A small image VAE, trained from scratch: trained on rosettes with rotational symmetry.
Rows from block 10 of the encoder, named by matrix and row number. Rows with one number belong to one neuron. Each number is 200 + 40 x the weight over its row's rms, rounded and kept within 0 to 999. All counts start at 0.
# gate: MLP gate (encoder.blocks.10.mlp.gate.weight, 512x128), inputs 0-127
# fc1: MLP up (encoder.blocks.10.mlp.fc1.weight, 512x128), inputs 0-127
# fc2: MLP down (encoder.blocks.10.mlp.fc2.weight, 128x512, transposed), outputs 0-127
gate.169,200,266,249,134,198,210,163,226,229,228,202,177,189,246,181,193,244,291,207,177,174,246,198,171,252,178,163,188,184,308,261,119,239,240,218,204,138,201,168,150,201,192,202,200,158,255,99,198,159,169,241,250,238,228,194,143,248,223,235,204,185,204,232,160,148,211,180,185,214,203,215,184,245,184,165,240,141,188,241,167,272,210,283,157,237,163,254,147,160,174,242,201,166,242,202,204,224,183,189,139,172,232,171,231,282,151,126,170,219,226,274,226,224,171,129,151,163,207,137,178,244,196,215,259,161,191,153,208
fc1.169,201,166,251,177,256,180,174,193,192,246,183,223,204,162,241,196,182,191,257,156,180,200,185,266,234,186,224,161,233,228,171,223,201,182,203,179,253,214,195,151,181,251,288,297,175,220,195,200,256,238,240,266,170,278,244,209,248,264,161,190,216,138,182,143,197,130,107,209,133,241,253,151,227,194,168,205,153,196,183,150,224,161,147,211,223,179,218,223,213,122,268,197,144,174,218,226,156,150,274,192,249,202,268,144,176,119,234,270,224,172,204,145,248,149,181,222,183,177,262,203,217,226,221,185,196,128,231,204
fc2.169,95,194,239,226,157,237,175,280,165,236,178,158,153,133,284,222,160,211,208,204,161,232,197,187,196,186,182,171,253,276,234,85,231,237,201,184,172,179,218,225,173,199,248,196,208,231,180,229,290,204,266,179,218,248,187,235,202,248,231,235,153,210,229,200,178,210,182,124,213,179,206,160,258,225,160,121,144,248,211,260,114,199,233,245,227,212,242,185,224,97,163,193,130,255,180,183,187,190,244,189,220,212,167,249,140,105,156,165,167,227,199,224,205,211,203,157,208,198,197,230,214,232,149,185,224,169,214,188
gate.170,235,176,155,230,160,254,206,240,233,147,270,277,265,182,216,136,169,191,219,198,193,280,160,223,172,281,155,220,162,147,214,183,189,228,277,141,181,135,215,180,188,192,206,178,159,191,173,209,207,207,127,213,186,242,121,202,232,204,194,175,176,207,238,190,242,260,175,244,158,154,228,190,73,197,251,195,199,240,265,231,232,173,199,193,160,265,186,223,174,158,229,234,185,218,184,121,226,256,180,275,140,186,147,230,210,273,236,179,198,222,167,306,174,207,164,256,177,189,157,163,183,210,209,239,245,209,201,173
fc1.170,213,200,237,177,258,170,253,241,244,134,215,223,214,165,282,131,232,186,95,240,174,232,152,250,232,104,184,246,194,177,202,191,200,182,127,134,245,158,205,196,213,152,223,182,243,183,263,203,147,202,206,270,205,132,235,226,156,201,193,200,144,270,209,204,199,197,246,215,131,183,208,252,227,207,181,190,223,208,162,144,223,177,236,159,213,216,250,202,92,227,212,240,190,250,217,113,198,239,224,201,214,166,210,157,173,143,184,254,196,119,243,181,220,246,161,279,207,182,162,220,204,162,213,214,148,189,257,149
fc2.170,211,287,168,175,209,286,239,187,150,269,210,165,197,168,168,173,245,238,189,217,250,99,229,175,169,166,197,218,204,213,219,206,89,221,232,236,153,282,242,186,215,252,185,271,252,212,188,194,206,208,193,88,255,158,196,195,221,158,205,226,158,169,215,260,226,196,199,187,233,182,215,189,214,278,164,206,201,155,141,235,201,196,198,192,181,199,124,193,309,200,228,245,219,203,172,286,163,163,228,176,250,193,148,188,198,217,196,137,163,175,191,148,225,190,210,126,135,255,218,212,168,199,224,141,220,227,152,247
gate.171,222,180,138,225,231,284,191,258,213,228,220,120,172,246,149,162,142,209,237,176,225,206,177,201,185,132,141,213,220,204,195,231,190,145,259,282,203,250,268,195,227,173,174,195,183,173,239,143,161,218,255,202,219,222,164,174,156,258,236,295,293,249,191,217,165,240,167,227,241,188,153,180,98,144,165,163,210,170,187,201,159,190,170,151,166,147,161,224,171,227,151,193,267,251,245,251,263,234,172,144,202,163,180,165,219,161,224,171,214,194,250,159,213,249,199,223,135,175,159,230,157,239,196,200,168,262,241,191
fc1.171,221,224,206,233,251,139,212,214,196,148,169,285,202,330,206,222,275,168,170,145,185,210,211,184,130,190,252,236,135,177,209,195,203,275,216,189,237,186,229,221,234,161,133,165,166,186,220,130,167,164,214,165,192,234,276,222,158,119,198,188,209,222,153,150,266,170,160,220,179,189,221,254,251,182,202,175,210,212,180,191,174,226,177,157,194,265,182,201,293,140,209,212,215,235,190,129,241,198,155,217,200,221,185,139,226,255,146,190,228,145,168,206,194,290,223,214,140,256,169,188,175,145,203,197,207,187,294,158
fc2.171,254,180,230,206,157,220,229,192,158,121,200,150,256,199,181,187,114,218,232,116,166,247,263,169,243,223,189,169,194,266,224,216,254,220,184,145,169,208,216,180,173,168,238,150,182,309,223,183,170,150,215,201,185,212,179,199,179,215,221,189,254,170,228,271,234,172,251,174,189,245,158,239,270,248,160,123,165,254,280,232,251,164,141,212,208,160,192,310,195,180,138,189,268,141,197,178,113,176,198,147,248,258,148,221,225,208,176,181,146,183,181,234,193,174,230,156,180,172,192,228,163,251,203,192,182,193,227,185
gate.172,218,202,134,146,111,173,260,269,212,137,183,247,180,214,202,209,252,212,199,129,215,222,224,185,156,211,207,176,172,198,281,218,207,193,169,125,255,282,193,143,187,168,225,223,179,258,181,193,205,212,255,148,263,182,247,203,271,212,153,180,198,215,198,206,200,184,156,249,138,159,205,223,230,257,202,240,155,208,131,165,258,185,244,206,123,207,236,194,267,134,222,179,240,171,204,179,260,221,191,262,269,241,224,152,218,210,169,139,221,155,234,231,143,190,229,165,176,113,188,174,231,130,213,236,151,142,241,187
fc1.172,242,281,157,283,169,162,202,226,219,228,156,66,228,168,244,163,211,150,228,175,144,195,213,220,215,257,246,179,213,229,245,252,197,191,159,174,256,187,234,206,144,268,197,230,160,189,196,250,213,161,221,267,218,212,265,137,161,208,161,210,178,255,167,226,157,184,255,200,161,217,189,229,236,238,235,218,142,234,251,188,218,209,107,215,207,152,187,215,222,163,274,237,196,187,259,124,150,198,274,213,125,190,165,253,144,251,179,212,192,123,245,130,149,172,243,194,182,208,183,195,215,184,180,198,183,168,183,204
fc2.172,194,174,217,117,154,180,175,193,220,216,289,249,236,151,133,237,172,231,236,210,240,166,165,204,213,240,237,164,127,186,165,232,230,169,262,262,199,224,152,252,178,96,221,152,208,172,233,172,119,181,145,203,232,184,206,202,130,166,220,220,234,187,226,215,235,264,251,190,210,221,167,156,253,103,313,160,252,196,218,175,201,200,209,230,256,212,183,181,154,231,193,175,292,212,173,209,242,170,122,176,255,200,193,214,192,176,197,156,229,160,206,212,169,216,224,201,224,162,102,136,204,192,162,191,251,233,180,235
gate.173,170,210,215,173,236,259,242,136,236,268,177,230,216,155,186,237,186,150,147,222,281,188,189,272,183,145,213,154,179,267,205,158,141,144,240,206,215,184,203,138,145,198,281,151,221,199,181,227,190,189,178,314,233,234,199,169,192,181,205,234,266,171,343,199,174,192,183,224,224,176,103,116,169,263,143,187,173,212,210,175,233,205,113,206,188,136,176,201,242,269,184,202,220,200,191,150,149,198,205,165,209,178,198,168,245,245,199,214,202,225,210,217,226,157,218,149,206,197,264,192,200,213,173,210,161,193,130,195
fc1.173,167,169,149,152,254,198,289,202,179,241,148,286,202,238,229,174,279,188,206,122,234,234,172,196,224,195,143,173,208,147,136,251,219,167,192,93,272,249,215,169,282,241,212,232,185,156,179,246,218,232,218,180,169,185,217,102,152,214,179,220,224,253,189,115,202,96,209,190,213,223,186,172,171,245,173,188,211,191,225,247,245,188,217,194,180,150,217,127,183,160,159,242,190,249,244,202,209,210,217,175,176,247,221,317,240,180,216,225,216,194,213,143,203,167,195,249,139,216,186,189,198,234,215,147,209,204,170,180
fc2.173,204,199,134,257,252,159,273,174,217,199,160,216,206,143,152,205,199,253,169,265,177,223,134,191,172,142,205,189,155,251,177,261,273,164,135,191,180,173,163,223,127,190,169,206,227,177,252,169,211,220,208,170,187,193,231,242,215,179,238,197,183,174,195,132,194,238,168,161,143,269,222,190,196,219,166,287,197,236,155,295,230,234,234,247,197,142,137,221,216,253,196,183,284,195,191,173,142,238,242,129,161,187,211,197,135,260,208,161,258,215,175,229,231,238,179,135,241,206,205,181,161,240,120,283,166,229,207,174
gate.174,264,143,184,161,195,236,182,295,160,188,172,208,220,274,181,240,250,211,224,199,178,239,197,233,183,120,250,213,209,166,259,173,218,235,188,163,175,144,263,227,164,174,191,98,142,169,215,165,206,163,265,225,242,191,187,229,249,181,163,167,245,181,223,249,140,151,188,149,246,183,199,213,225,141,144,203,263,93,163,150,188,177,219,200,165,223,222,233,224,168,201,162,181,211,231,152,239,217,266,221,221,259,182,260,196,137,167,184,223,144,206,254,262,243,187,184,192,135,308,199,195,172,199,261,195,164,220,217
fc1.174,122,193,210,150,249,225,200,162,262,235,238,204,263,230,194,155,115,159,162,239,241,194,252,293,278,199,244,146,216,253,253,210,249,187,219,150,262,179,161,169,211,212,191,232,140,217,175,176,220,187,231,165,220,226,196,209,236,180,166,240,187,148,210,171,178,195,223,137,165,221,161,185,211,223,122,170,162,219,140,208,245,203,200,226,189,131,234,152,137,294,195,206,156,190,250,229,216,212,185,164,206,247,211,185,230,205,238,221,152,221,114,166,275,218,236,219,251,211,197,154,169,148,158,120,203,220,94,178
fc2.174,149,170,135,199,171,215,215,213,191,264,168,190,205,115,175,268,151,246,238,128,220,183,163,264,207,145,166,189,181,125,206,210,235,149,172,210,192,160,175,262,148,242,230,216,347,241,215,205,230,165,179,268,157,228,253,219,168,179,261,242,169,220,97,127,225,204,194,203,208,160,234,206,216,263,251,213,204,288,252,225,178,184,238,170,244,196,193,203,221,153,152,192,213,216,166,218,173,143,192,174,129,218,166,219,146,192,200,210,219,252,177,139,200,183,125,188,213,258,241,220,211,226,170,218,156,174,184,176
gate.175,237,234,177,148,150,220,230,204,174,247,205,248,239,127,205,182,173,210,140,194,178,203,208,179,220,128,239,215,181,221,290,197,230,199,191,243,205,141,158,263,176,219,182,245,198,147,189,252,198,178,262,187,186,262,191,164,167,147,141,192,201,144,181,131,198,226,220,276,226,186,211,234,198,221,230,127,171,118,245,144,262,197,171,191,204,280,170,220,238,229,187,217,203,138,170,115,229,223,211,162,217,188,243,172,232,207,138,195,207,251,232,190,98,145,169,179,131,203,314,210,172,237,178,281,223,172,232,199
fc1.175,229,200,206,176,197,196,207,155,173,226,176,255,231,193,183,221,222,170,189,220,156,204,167,140,268,186,201,244,188,145,206,181,176,180,191,228,131,166,222,204,168,210,260,191,142,163,128,214,261,166,232,169,184,214,287,196,247,224,203,108,123,162,224,166,237,256,228,260,278,194,174,125,189,199,199,197,139,201,278,213,232,100,215,141,170,271,215,212,270,205,209,198,231,148,300,237,182,203,244,231,153,206,268,163,153,244,113,152,188,231,217,205,239,247,273,216,156,208,184,210,201,232,195,224,193,143,163,194
fc2.175,223,159,227,201,137,231,200,147,182,207,227,257,202,175,149,259,149,267,260,133,130,142,155,180,189,175,220,194,149,179,242,186,277,184,148,143,242,230,152,216,222,156,154,245,247,188,237,239,195,170,163,229,179,206,175,233,195,159,186,213,229,201,123,206,221,151,279,170,261,223,246,238,171,245,147,169,248,264,119,208,240,216,177,246,213,160,193,245,244,248,174,227,198,198,134,183,255,156,180,171,237,233,241,163,229,234,215,182,132,252,227,194,195,125,147,249,236,244,205,199,144,127,235,257,176,201,244,207
gate.176,213,187,216,207,159,175,225,222,254,222,196,249,173,130,171,183,199,191,268,201,189,195,237,244,185,109,210,161,193,204,213,253,97,240,314,198,268,248,197,153,182,184,205,220,238,150,163,201,140,320,160,116,207,211,172,201,247,188,192,222,145,286,214,252,132,150,208,197,196,170,240,233,211,152,198,223,187,178,173,153,154,253,193,216,242,187,225,213,223,173,224,125,239,175,153,182,283,219,246,213,203,236,228,254,183,280,162,265,169,188,210,191,210,196,229,207,147,211,128,197,242,144,192,204,234,215,202,163
fc1.176,206,224,231,136,178,117,245,188,183,210,187,188,192,230,249,189,155,118,198,194,195,188,292,202,234,194,255,169,184,196,231,254,136,252,208,180,228,196,134,239,135,102,182,209,185,125,138,220,189,278,177,215,262,212,162,196,269,263,226,179,160,260,227,243,108,161,214,232,194,158,191,235,196,197,143,271,198,165,173,220,183,157,214,191,199,225,186,243,226,203,265,160,184,134,174,158,205,166,222,227,233,242,280,231,234,207,177,220,199,148,240,169,200,190,258,232,170,165,171,228,161,171,230,222,224,176,290,126
fc2.176,199,227,160,190,222,254,224,273,158,134,227,250,199,226,186,164,191,267,158,168,234,213,241,173,164,195,227,153,244,201,198,126,304,250,170,232,207,207,193,195,300,288,251,149,217,220,217,155,152,166,221,172,211,198,180,165,147,250,211,157,226,148,190,217,265,224,145,147,213,282,216,227,225,226,231,171,208,278,212,189,213,192,208,198,126,179,213,163,181,194,172,230,225,240,158,263,164,196,197,181,231,212,171,150,208,192,214,162,257,234,171,114,149,136,174,154,165,236,272,223,177,142,222,224,144,176,162,274
gate.177,224,217,229,159,212,231,147,277,156,209,256,172,242,184,191,188,211,190,212,222,203,207,205,243,131,188,240,200,218,155,197,259,140,104,174,152,227,231,232,180,242,248,234,192,188,180,287,156,179,153,212,246,222,274,198,256,231,257,226,208,227,149,239,209,200,203,209,210,184,254,233,194,268,213,236,203,126,206,220,60,145,197,182,136,172,157,198,178,133,153,273,198,215,235,151,206,144,239,266,236,110,155,195,173,266,167,212,181,186,211,207,221,195,179,186,219,204,197,175,230,121,164,196,162,168,254,226,259
fc1.177,227,258,202,139,215,132,195,181,215,148,212,150,245,175,207,173,188,197,204,203,175,252,213,184,186,199,234,237,198,169,195,155,171,222,226,240,262,166,211,261,201,188,236,328,145,261,198,210,249,120,128,225,198,110,149,181,242,223,183,186,187,213,160,227,150,209,255,181,216,194,250,220,216,165,218,289,177,224,170,191,133,203,202,199,168,166,243,204,213,119,250,219,177,160,227,224,253,142,258,230,172,217,206,257,143,273,253,181,183,257,223,158,245,130,213,214,274,217,205,232,168,165,139,138,135,234,174,197
fc2.177,230,149,224,255,168,249,201,175,144,204,191,271,167,205,210,162,176,227,167,183,151,234,208,237,136,173,178,169,167,161,178,216,237,207,155,171,103,228,187,210,198,225,186,217,240,159,208,165,239,220,251,232,127,184,222,210,232,214,165,209,272,254,179,248,218,195,229,204,297,192,188,270,140,240,207,207,214,195,261,119,249,213,181,129,185,272,282,188,229,211,184,191,150,231,215,238,251,141,191,212,194,178,161,150,204,223,218,148,231,149,195,224,124,207,117,131,204,285,240,217,224,180,143,277,152,181,223,145
gate.178,205,299,170,238,236,278,209,186,230,204,227,241,255,199,189,171,180,172,272,178,199,170,157,200,162,141,185,267,263,233,144,222,247,162,240,160,228,240,223,193,179,199,222,162,139,207,217,223,104,154,191,218,169,237,187,190,147,231,111,177,248,206,172,149,133,233,208,192,283,280,210,238,199,235,222,141,196,209,184,216,212,154,250,108,149,209,229,194,160,225,222,172,182,219,146,193,136,220,198,163,140,212,177,186,224,169,226,271,256,146,198,193,270,164,202,242,188,224,249,190,197,208,109,205,176,259,223,153
fc1.178,231,224,223,151,205,194,129,199,183,206,228,219,225,193,170,166,218,245,177,179,134,202,179,275,254,212,189,235,241,215,138,153,222,195,194,186,239,199,213,285,164,220,169,192,184,221,239,225,226,237,155,199,195,200,190,197,259,220,137,157,248,189,140,130,247,155,200,150,277,148,176,202,214,220,133,217,154,179,250,248,202,216,235,163,171,164,167,236,240,99,200,209,220,160,204,202,165,171,229,236,298,209,212,226,197,176,229,206,137,234,218,237,246,178,251,293,230,113,128,167,164,292,292,219,150,171,159,215
fc2.178,177,171,142,208,180,173,232,148,168,223,241,219,128,221,211,193,216,209,241,248,168,227,144,167,169,217,199,186,234,225,205,192,144,154,184,181,233,162,199,244,210,191,219,201,205,157,211,227,188,277,224,179,208,219,203,214,217,189,176,194,185,221,197,141,270,176,223,201,215,166,134,228,229,174,175,295,226,254,220,213,190,162,199,223,201,165,251,150,217,162,204,231,163,148,273,187,192,267,215,109,174,185,194,167,214,169,184,342,260,233,176,101,204,176,318,202,149,231,144,230,171,138,137,268,253,267,239,161
gate.179,196,191,233,253,223,224,163,144,231,218,224,206,235,204,160,183,214,187,194,152,186,192,239,168,140,240,142,200,227,198,217,184,253,214,171,241,297,286,230,159,216,230,213,165,178,63,133,206,163,157,93,289,200,151,196,184,178,234,162,242,227,263,203,213,179,219,170,207,193,146,132,176,214,182,209,193,179,166,224,242,186,198,217,223,274,222,247,201,288,104,260,193,198,202,219,247,216,136,206,245,167,219,170,242,218,216,193,187,189,198,220,242,170,174,173,195,190,119,207,247,172,274,244,202,239,235,142,152
fc1.179,174,274,207,240,230,198,236,204,199,214,247,243,252,190,163,233,190,157,161,166,241,163,266,139,279,135,127,208,155,209,195,242,222,111,248,217,218,126,165,189,291,162,210,212,171,175,235,210,130,145,197,135,257,185,161,192,250,204,171,217,273,177,269,187,201,206,265,253,261,233,219,161,183,221,222,224,189,155,194,182,192,139,171,168,192,196,199,213,163,223,248,152,179,240,170,184,156,205,165,167,182,175,255,137,131,238,240,255,233,192,234,143,130,232,144,165,182,194,194,186,185,203,160,252,178,199,295,187
fc2.179,147,242,196,122,155,256,245,251,167,200,276,211,217,201,201,192,158,250,176,266,136,248,211,200,202,216,219,222,200,119,244,153,239,264,218,202,215,131,163,158,201,203,178,175,180,192,293,204,209,273,249,242,144,229,177,222,236,197,285,42,135,171,198,186,208,186,151,199,150,159,250,198,206,241,142,184,174,222,225,182,159,168,220,234,160,219,228,155,203,208,214,230,147,206,216,184,245,114,225,180,194,213,161,243,204,181,216,202,202,226,161,214,279,171,250,205,223,177,200,189,214,220,155,138,213,259,208,140
gate.180,187,201,234,264,270,252,186,230,194,214,207,209,192,195,198,232,199,304,164,249,221,192,183,275,181,278,205,150,144,201,173,214,196,146,162,167,211,217,189,246,200,224,182,224,159,144,234,153,197,201,245,217,187,155,197,163,213,230,265,237,188,178,169,232,183,165,222,200,254,186,109,161,205,213,208,160,220,274,208,119,217,230,135,192,213,164,182,177,215,220,199,156,243,202,214,230,186,180,203,316,157,171,155,199,239,255,108,147,126,204,210,181,190,182,184,161,253,150,131,265,187,107,230,241,237,257,170,123
fc1.180,195,216,230,183,265,152,198,135,180,133,170,239,179,229,194,167,206,193,179,147,168,236,198,164,182,235,248,206,198,189,249,182,199,225,181,231,159,211,190,155,179,166,178,235,109,134,165,249,212,273,258,228,175,255,192,135,174,256,180,204,196,246,209,226,215,161,164,172,221,238,177,262,195,161,174,171,238,262,239,246,246,198,273,158,172,181,232,191,151,192,177,164,137,122,189,190,234,290,174,212,187,156,234,211,180,146,249,245,190,274,247,131,154,132,200,240,143,262,215,171,148,259,207,274,276,143,206,213
fc2.180,195,185,284,183,120,146,141,246,148,201,175,230,180,156,187,265,176,211,210,222,210,186,245,133,192,202,133,191,243,238,173,216,289,160,165,181,191,107,137,252,187,167,203,191,242,234,163,194,232,193,235,239,236,165,173,158,198,198,185,191,216,255,161,258,218,127,225,206,181,134,294,179,248,243,178,218,186,150,206,236,251,192,141,243,186,202,230,193,201,193,170,200,232,288,153,170,216,153,192,165,208,274,193,208,206,183,185,156,273,229,198,260,230,211,146,225,237,182,231,190,145,249,245,210,74,214,186,172
gate.181,216,198,161,196,204,155,172,217,243,184,266,179,226,175,249,212,191,213,185,216,183,198,239,169,217,200,244,225,227,271,172,167,153,163,239,274,199,213,111,196,172,264,268,155,204,229,198,205,186,266,220,189,229,220,251,135,230,178,138,224,229,184,234,238,184,244,233,243,216,199,187,211,161,172,155,196,175,255,187,197,260,151,216,132,177,241,206,136,134,224,145,251,162,249,243,222,137,267,205,173,230,180,222,312,262,143,139,172,136,157,169,243,180,150,195,188,206,251,235,179,98,198,180,222,183,175,100,216
fc1.181,165,190,237,190,207,203,179,224,172,193,149,270,186,218,231,166,283,146,227,142,211,245,186,172,220,186,145,249,208,180,258,220,218,216,194,203,254,209,252,264,236,185,245,183,180,206,243,222,205,200,239,209,300,211,115,121,190,141,201,231,160,175,131,153,228,152,188,175,172,215,157,137,144,205,139,210,164,245,175,269,233,262,167,191,242,146,262,255,260,193,253,183,225,197,222,208,251,245,232,204,178,251,209,193,184,244,218,185,130,214,143,244,186,165,156,203,183,169,137,147,168,276,186,111,261,252,192,186
fc2.181,166,173,215,165,194,98,194,145,177,200,195,168,121,217,250,141,159,230,216,266,187,188,273,248,204,195,211,268,223,216,187,189,208,182,250,170,240,162,186,266,148,204,185,222,219,248,164,216,212,189,170,197,268,210,183,122,246,172,125,191,205,265,196,288,182,231,241,150,217,196,245,216,186,214,205,194,177,223,200,188,167,234,198,227,164,177,120,195,189,247,175,225,225,110,316,189,188,213,164,180,192,156,136,236,197,212,247,183,286,153,184,212,165,275,168,177,135,174,156,144,223,165,234,252,282,224,228,178
gate.182,167,171,159,233,167,280,194,176,224,210,203,161,200,268,262,144,182,278,195,191,261,248,201,152,147,178,170,151,223,189,238,170,178,190,221,288,154,217,237,220,178,156,215,233,229,233,194,213,219,122,148,198,142,129,232,198,189,203,206,213,246,210,227,211,126,169,160,150,183,195,250,212,190,213,240,152,177,141,218,234,247,166,220,209,153,243,221,248,252,165,138,192,213,264,142,162,213,213,266,246,218,233,201,221,216,261,114,162,191,137,181,187,114,196,218,264,165,235,239,163,231,217,131,216,231,210,115,133
fc1.182,177,238,285,177,220,189,246,179,176,198,168,213,187,283,157,181,168,272,202,162,220,194,156,167,180,164,253,208,149,215,191,164,206,177,195,186,229,261,158,186,252,252,210,251,242,242,215,206,237,157,276,166,215,245,230,205,164,217,176,268,183,211,137,220,202,292,163,217,185,223,222,215,135,202,189,187,162,314,196,189,209,188,194,174,202,271,155,244,207,231,252,199,227,257,196,119,237,159,170,234,212,191,179,104,254,201,195,211,151,249,186,213,150,114,170,207,176,251,147,200,133,142,231,129,201,112,205,185
fc2.182,203,168,117,149,211,210,215,240,184,243,210,151,154,204,175,204,247,195,207,224,178,235,235,217,185,197,234,195,228,113,246,197,241,257,159,224,213,180,274,191,199,203,196,169,127,236,229,211,173,166,226,190,164,140,139,156,117,220,201,118,145,196,155,94,251,170,218,225,167,223,119,189,231,258,217,290,203,207,204,174,226,243,142,247,133,212,225,175,191,167,280,203,225,178,160,240,226,149,203,184,255,178,197,238,218,112,289,175,209,239,203,243,180,166,213,186,237,210,191,274,246,287,180,177,206,205,225,178
gate.183,219,132,178,258,223,223,199,208,242,213,214,197,197,262,177,222,165,158,226,250,249,160,172,154,208,141,216,165,204,148,218,225,205,210,220,188,185,202,267,198,191,154,249,205,219,186,118,164,207,155,248,271,149,193,204,189,160,195,276,222,233,219,123,138,172,110,167,85,176,238,182,219,230,192,212,255,227,215,186,126,225,206,161,202,167,216,241,146,290,181,200,162,153,184,212,211,195,137,194,122,221,172,220,200,241,132,156,320,190,180,189,227,195,156,249,174,264,211,115,197,202,173,188,241,192,224,260,196
fc1.183,253,209,224,179,179,262,199,206,212,180,172,221,244,103,185,238,182,210,216,212,187,197,151,197,175,217,160,126,185,258,217,167,244,204,168,153,114,153,163,188,215,204,167,197,147,276,142,198,233,178,195,141,197,220,166,223,166,192,179,222,252,237,207,135,297,161,196,216,205,265,187,222,146,251,224,216,282,219,61,228,201,165,209,185,217,213,229,229,179,204,233,209,235,118,162,197,237,136,202,231,201,231,201,176,176,267,191,145,240,210,176,166,221,250,257,211,275,226,278,250,192,153,239,172,200,248,129,172
fc2.183,216,131,110,251,133,172,202,189,244,175,216,201,156,241,176,227,236,229,160,211,208,208,197,218,229,167,235,206,163,173,215,241,167,272,194,202,250,277,328,160,287,269,205,173,150,152,194,215,186,153,168,253,174,242,193,185,245,195,243,166,208,134,214,155,208,194,211,232,252,190,141,268,203,149,167,171,183,210,288,204,157,218,155,178,236,166,178,166,151,207,187,206,188,195,258,190,241,170,245,139,168,194,178,270,224,193,204,200,153,200,169,240,189,206,274,154,157,279,175,144,195,188,127,249,174,222,253,234
gate.184,210,243,182,145,189,248,159,194,178,173,188,240,199,294,209,153,200,234,237,203,208,217,268,284,129,260,185,235,200,247,206,288,218,122,227,239,250,162,184,223,215,208,155,247,225,134,208,146,154,181,206,165,276,202,160,170,148,184,208,228,185,167,92,236,133,234,181,206,235,175,182,181,203,152,208,115,216,209,195,194,218,180,169,198,245,157,247,268,236,223,179,258,267,187,180,233,197,243,175,211,166,238,185,229,157,220,280,168,148,200,219,247,189,149,191,233,159,242,210,175,246,233,125,186,141,193,200,120
fc1.184,173,272,249,185,221,222,243,211,154,243,293,177,114,172,212,246,121,192,189,284,198,148,219,176,206,166,187,172,156,240,179,244,266,252,164,142,219,202,163,186,146,245,225,153,224,240,206,107,174,169,266,265,244,179,225,189,201,146,204,225,171,204,155,156,248,184,258,228,127,221,131,190,236,188,194,210,197,217,236,244,206,184,192,213,137,149,136,194,211,165,167,154,259,220,245,237,203,225,211,235,270,210,273,187,264,155,277,186,174,193,160,220,156,165,180,239,217,214,169,234,170,122,224,199,181,152,199,202
fc2.184,215,271,126,219,229,268,247,206,186,251,239,158,277,198,264,190,246,120,169,149,176,259,214,239,234,182,238,190,190,219,267,179,219,150,230,194,103,197,174,239,236,196,208,176,122,217,211,217,207,182,227,154,191,151,257,214,240,188,183,184,149,164,197,175,160,150,158,171,106,219,227,220,162,256,146,239,149,247,182,219,216,138,223,166,240,209,264,184,209,219,234,216,185,222,181,172,131,181,191,95,203,206,177,214,242,168,236,204,203,152,190,187,170,162,235,195,185,149,233,251,251,164,152,247,154,261,289,196
gate.185,145,231,204,264,161,242,173,209,224,183,192,205,189,180,210,130,201,157,221,258,192,232,205,214,217,123,180,244,260,216,168,188,222,186,178,234,244,211,172,291,169,162,202,176,259,262,180,89,226,174,154,286,230,145,206,274,235,189,116,178,181,249,259,206,145,229,168,203,205,131,175,229,209,198,233,149,209,175,232,256,152,156,257,234,178,242,221,228,147,169,163,176,185,172,215,281,208,163,226,206,128,189,215,192,264,218,221,176,164,158,237,194,193,215,184,219,191,194,212,158,200,126,155,289,228,111,140,203
fc1.185,270,209,208,119,189,235,215,251,218,209,171,194,168,213,250,204,85,246,116,223,188,246,189,219,201,151,155,175,220,192,298,155,228,182,154,220,145,160,227,204,196,236,124,129,198,232,212,170,184,252,188,166,228,233,241,141,210,96,178,221,252,210,133,188,228,305,242,202,222,191,227,209,157,197,204,203,227,250,186,121,204,218,201,263,211,167,254,174,142,243,174,238,199,255,197,175,181,164,146,245,189,208,267,135,207,247,214,165,251,164,191,235,184,174,202,201,214,261,151,186,213,214,282,159,201,207,183,198
fc2.185,212,242,223,160,207,109,226,177,194,235,165,145,211,169,163,225,210,239,193,170,238,144,237,136,227,236,214,217,199,253,216,173,175,221,265,204,227,233,202,149,273,257,197,265,140,181,230,272,203,107,272,233,151,238,105,177,184,282,247,237,95,162,141,228,192,164,124,243,216,221,213,199,175,283,187,217,232,160,211,193,209,177,226,136,243,229,171,137,258,190,134,196,177,234,186,165,184,207,199,225,269,202,141,188,227,145,196,182,169,144,176,209,204,227,197,199,201,231,238,240,195,217,143,181,208,228,162,248
gate.186,181,192,164,139,198,228,202,259,145,171,243,203,146,312,223,182,124,168,129,205,212,317,201,243,130,159,148,250,240,164,218,203,142,198,217,148,153,252,184,123,209,240,220,158,197,228,264,232,130,251,182,265,163,251,217,166,219,268,177,200,265,203,214,241,225,208,229,177,223,202,161,163,211,190,205,190,201,219,193,194,206,210,163,237,223,161,225,185,244,167,243,147,201,181,190,191,196,202,176,228,101,188,186,119,194,215,241,186,226,254,249,286,160,249,209,152,191,257,135,220,167,213,215,193,203,158,186,251
fc1.186,214,201,235,203,202,229,192,150,210,195,225,226,138,198,171,191,179,220,195,138,211,198,186,219,181,124,204,245,142,193,266,178,254,253,185,120,215,237,281,187,130,228,236,192,185,119,167,259,226,214,190,149,178,169,274,270,207,258,166,227,178,142,239,262,179,214,151,243,190,141,227,184,164,173,290,198,217,239,227,144,197,162,183,237,194,226,249,147,216,205,169,138,227,214,154,180,204,197,137,119,151,178,300,215,157,209,187,251,177,196,171,228,217,260,238,149,295,191,196,273,257,158,197,243,195,183,183,204
fc2.186,154,183,200,198,248,211,200,207,166,164,181,253,104,220,227,261,185,209,265,246,249,242,220,183,132,180,121,184,211,226,151,237,193,166,216,216,179,223,167,177,225,213,196,231,252,215,166,193,126,220,202,293,141,272,198,106,234,241,226,145,191,219,267,165,243,206,185,181,174,262,177,192,160,138,199,215,251,216,249,145,200,275,231,175,130,185,209,132,179,255,222,178,204,155,222,210,215,246,152,205,112,231,189,159,152,245,192,164,260,231,168,233,178,144,211,215,115,240,216,203,205,280,138,218,197,210,209,173